python train.py --model="audio frame classifier" --hop_length=160 --spec_augment=true --win_length=400 --num_classes=37 --output_stride=4 --depths=[3, 4, 5, 3] --stem="single" --beta2=0.999 --lr=0.0028 --merge_dims=false --one_sided=false --final_lr_fraction=0 --adamw_weight_decay_other_params=0.01
Rows from block 4 of a small audio frame classifier, named by matrix and row number. Rows with one number belong to one channel. Each number is 128 + 32 x the weight over its row's rms, rounded and kept within 0 to 255. All counts start at 0. Numbers have three digits each.
After each channel's rows are labels from the 100 clips, of 14976, where the channel reaches its highest value: "top examples" is what is common among them. Only what is clearly more common there than usual is listed. The data: Morse code for random letters and digits, with fading, noise and interfering tones. In brackets: how many of the 100, against the usual share in percent.
# convs0: first width-11 conv (model.blocks.4.convs.0.weight, 192x192x11, each kernel summed), inputs 128-191
# convs1: second width-11 conv (model.blocks.4.convs.1.weight, 192x192x11, transposed, each kernel summed), outputs 128-191

convs0.83:074130104121164084169198179084125147115087097126172196100123117080114146058147112108176146124163098126132114156129070064179145108178144056091108122122136103094180182122068132146123145126136176
convs1.83:121052202144089169091129111096134126138118124109116166113113134101121156107166117073149103157118161109126116131066078118113102131104113123078149115107092110137185118151099100129143158159089123
top examples: speed: fast (89 vs 33.4); reverberation (76 vs 14.7)

convs0.31:105220124073167064144109114122118094110149084131099158162107071146139115136096138132193219117147139207126113088142094114131126167117091147138152124124078066135110143093076147110131151123133172
convs1.31:139091181152154199118122173089166101127144088120111114140166131110134107145197109129122147099172151106171122081134112116136143103066103175153142136162131188125190097141133100179179113157129138
top examples: speed: fast (95 vs 33.4); pink noise (51 vs 20.2)

convs0.185:095096089152204127139084122113096104098165107099138131130113121036160127186154156096150150126165154183135116066095084088108174072106136168113143080123158160167158082144108147150118164097158142
convs1.185:119149117091128152133199120139120103121119153123155110186105127069151192150123097104026103206084079100123134120142137147114107151162140066084100084194165092140141090110171144086147143121082106
top examples: reverberation (99 vs 14.7)

convs0.174:095056129129125080082102147126134149162081181092136119041158140114148126124102147069143088157104127194174119184075087176132120169152124102152123150142133085143144187116119136114100176150119148
convs1.174:141119095121120058085124151092106093051107153137114113146101079154093122114145087064002151116138126166154095142175140133091078127121141146061106061162114116086110090163136070125088159137104079
top examples: speed: medium (74 vs 33.5); fading (67 vs 29.6); reverberation (51 vs 14.7); pink noise (48 vs 20.2)

convs0.138:161104132091050090147137106180105089081111081139106142044072088090142117130161149060156130156107141182173118135145161145133125179150164160107118118154134218142144115142101120051168105107166119
convs1.138:108067184133116169114124163112152129057116177158121114100162137071092132174127128158087153161132155092109188095129120101142078171150172135098149135109084067115103097140142116145133195079165133
top examples: speed: slow (71 vs 33.1); reverberation (63 vs 14.7); pink noise (46 vs 20.2)

convs0.79:126133127137083103141113110093212118157057145111145129054109093115126165167126130200143063132145138140106132083132123129129147140115166124102152094135148159132200168097140141178146128161161148
convs1.79:122122127115068098114091095122095138106069086131085111187098097087143124073105123127138123083102169191174158174127097121107084202157120093083150114151107105095159106157085134115142133092072119
top examples: speed: slow (91 vs 33.1); fading (61 vs 29.6); reverberation (56 vs 14.7)

convs0.66:203157152178094112144105131127146109108159157175172076127120103083123158075083137160169130166111099074174158125118184137106145114156179111139113096116139149124068156062065096170135079129092156
convs1.66:140125106155144179120103083147181123070109132070142128158174158083105123132122145160141105087143125143162153114155115120104061162123146194113117080108114135145181105155122077138130172143093078
top examples: fading (70 vs 29.6); reverberation (65 vs 14.7); pink noise (42 vs 20.2)

convs0.12:233202141101177096111125079176109125207133090162135176120090152050213113133166117185138088129109140085149127082134070131158135114128104136110130119197125091076124153075047161174093082160102145
convs1.12:075103081077128142163132134165116109122151168150213127204118138186070119088141158150171083107165121142139118074087100142142126204112146120098094145093159108075101199164121136100157135142138132
top examples: speed: fast (68 vs 33.4); reverberation (66 vs 14.7)

convs0.143:076154150135094139144089102126119094116148161155167180082131115062143141134081204182139111107138127135129108089119109074114141070107140130176135140151149050133124199046085107145125150145113194
convs1.143:094058171137158190091141162198115113109159139157181132089118133136107150151108112084101129131110085141180138085090070152134136132111097126110066128134093151113151069180127094093154113155153147
top examples: speed: fast (70 vs 33.4); reverberation (63 vs 14.7); pink noise (46 vs 20.2)

convs0.74:144101099108110173161145164142090139088070167174174085163133127128079124156190103110100109144207147149172070145122101090090085141088103099135112046107176168147104124166158124128121113130147112
convs1.74:143151110057088094110078073111097155140091099111135099111075109117183082125051103132158109165128116145167090120119158114063075154164143103157123151140147089111123102125132173134077107103108158
top examples: speed: slow (88 vs 33.1); reverberation (79 vs 14.7)

convs0.68:109097181074142127203061179084186131150143103109159130134177076105139142146105158151158181105097175067062116105121130150136128126133173110107106159097123102130182120061127104078123125140146129
convs1.68:111107117156093103118162130162151181144125124096092129152083141082137110138156167139166052103100152135117151134071132134127118133174156168111162080141075114081139111131143103163150097079104063
top examples: speed: slow (87 vs 33.1); reverberation (86 vs 14.7)

convs0.189:099159093096054148113161060154155156096121108107113127103140146093124128090102166141159147144173141141147132095182118166095125082098135153139133108154115090078168102101068121127115094195110136
convs1.189:169055155162126201096140153178125111106152142156141120131111173134122174125166191125124160152090236107143148154097112086125121119157124131096112158119096145195139186155135159087140127111084140
top examples: fading (64 vs 29.6); pink noise (52 vs 20.2)

convs0.135:114183159123168092079197102107114133136191113152164154183087130150128144064116111169109166114162114152177044084109160170142159129103079126110082077178152093107105133090084152122115084129109110
convs1.135:113072133210179114114120156160112116127152145142167159108139149188093113102144121097001062109130087123172143098103155149154102117086108151070101119174163119162136091138159183068129107113133132
top examples: speed: fast (79 vs 33.4); reverberation (62 vs 14.7)

convs0.180:079099169181148160103125129104144149108140120138111105130116126148096100111183074132125097117180136155112152150164144153117139130096124091153105096114094072139157143126135137106155104150093093
convs1.180:162191158118144137170103116211106132099197144109078137146107143119130103137085153136071163146131127112087159147121062147141174149097095120149121104148076131095072151181113167139130167109152157
top examples: reverberation (99 vs 14.7)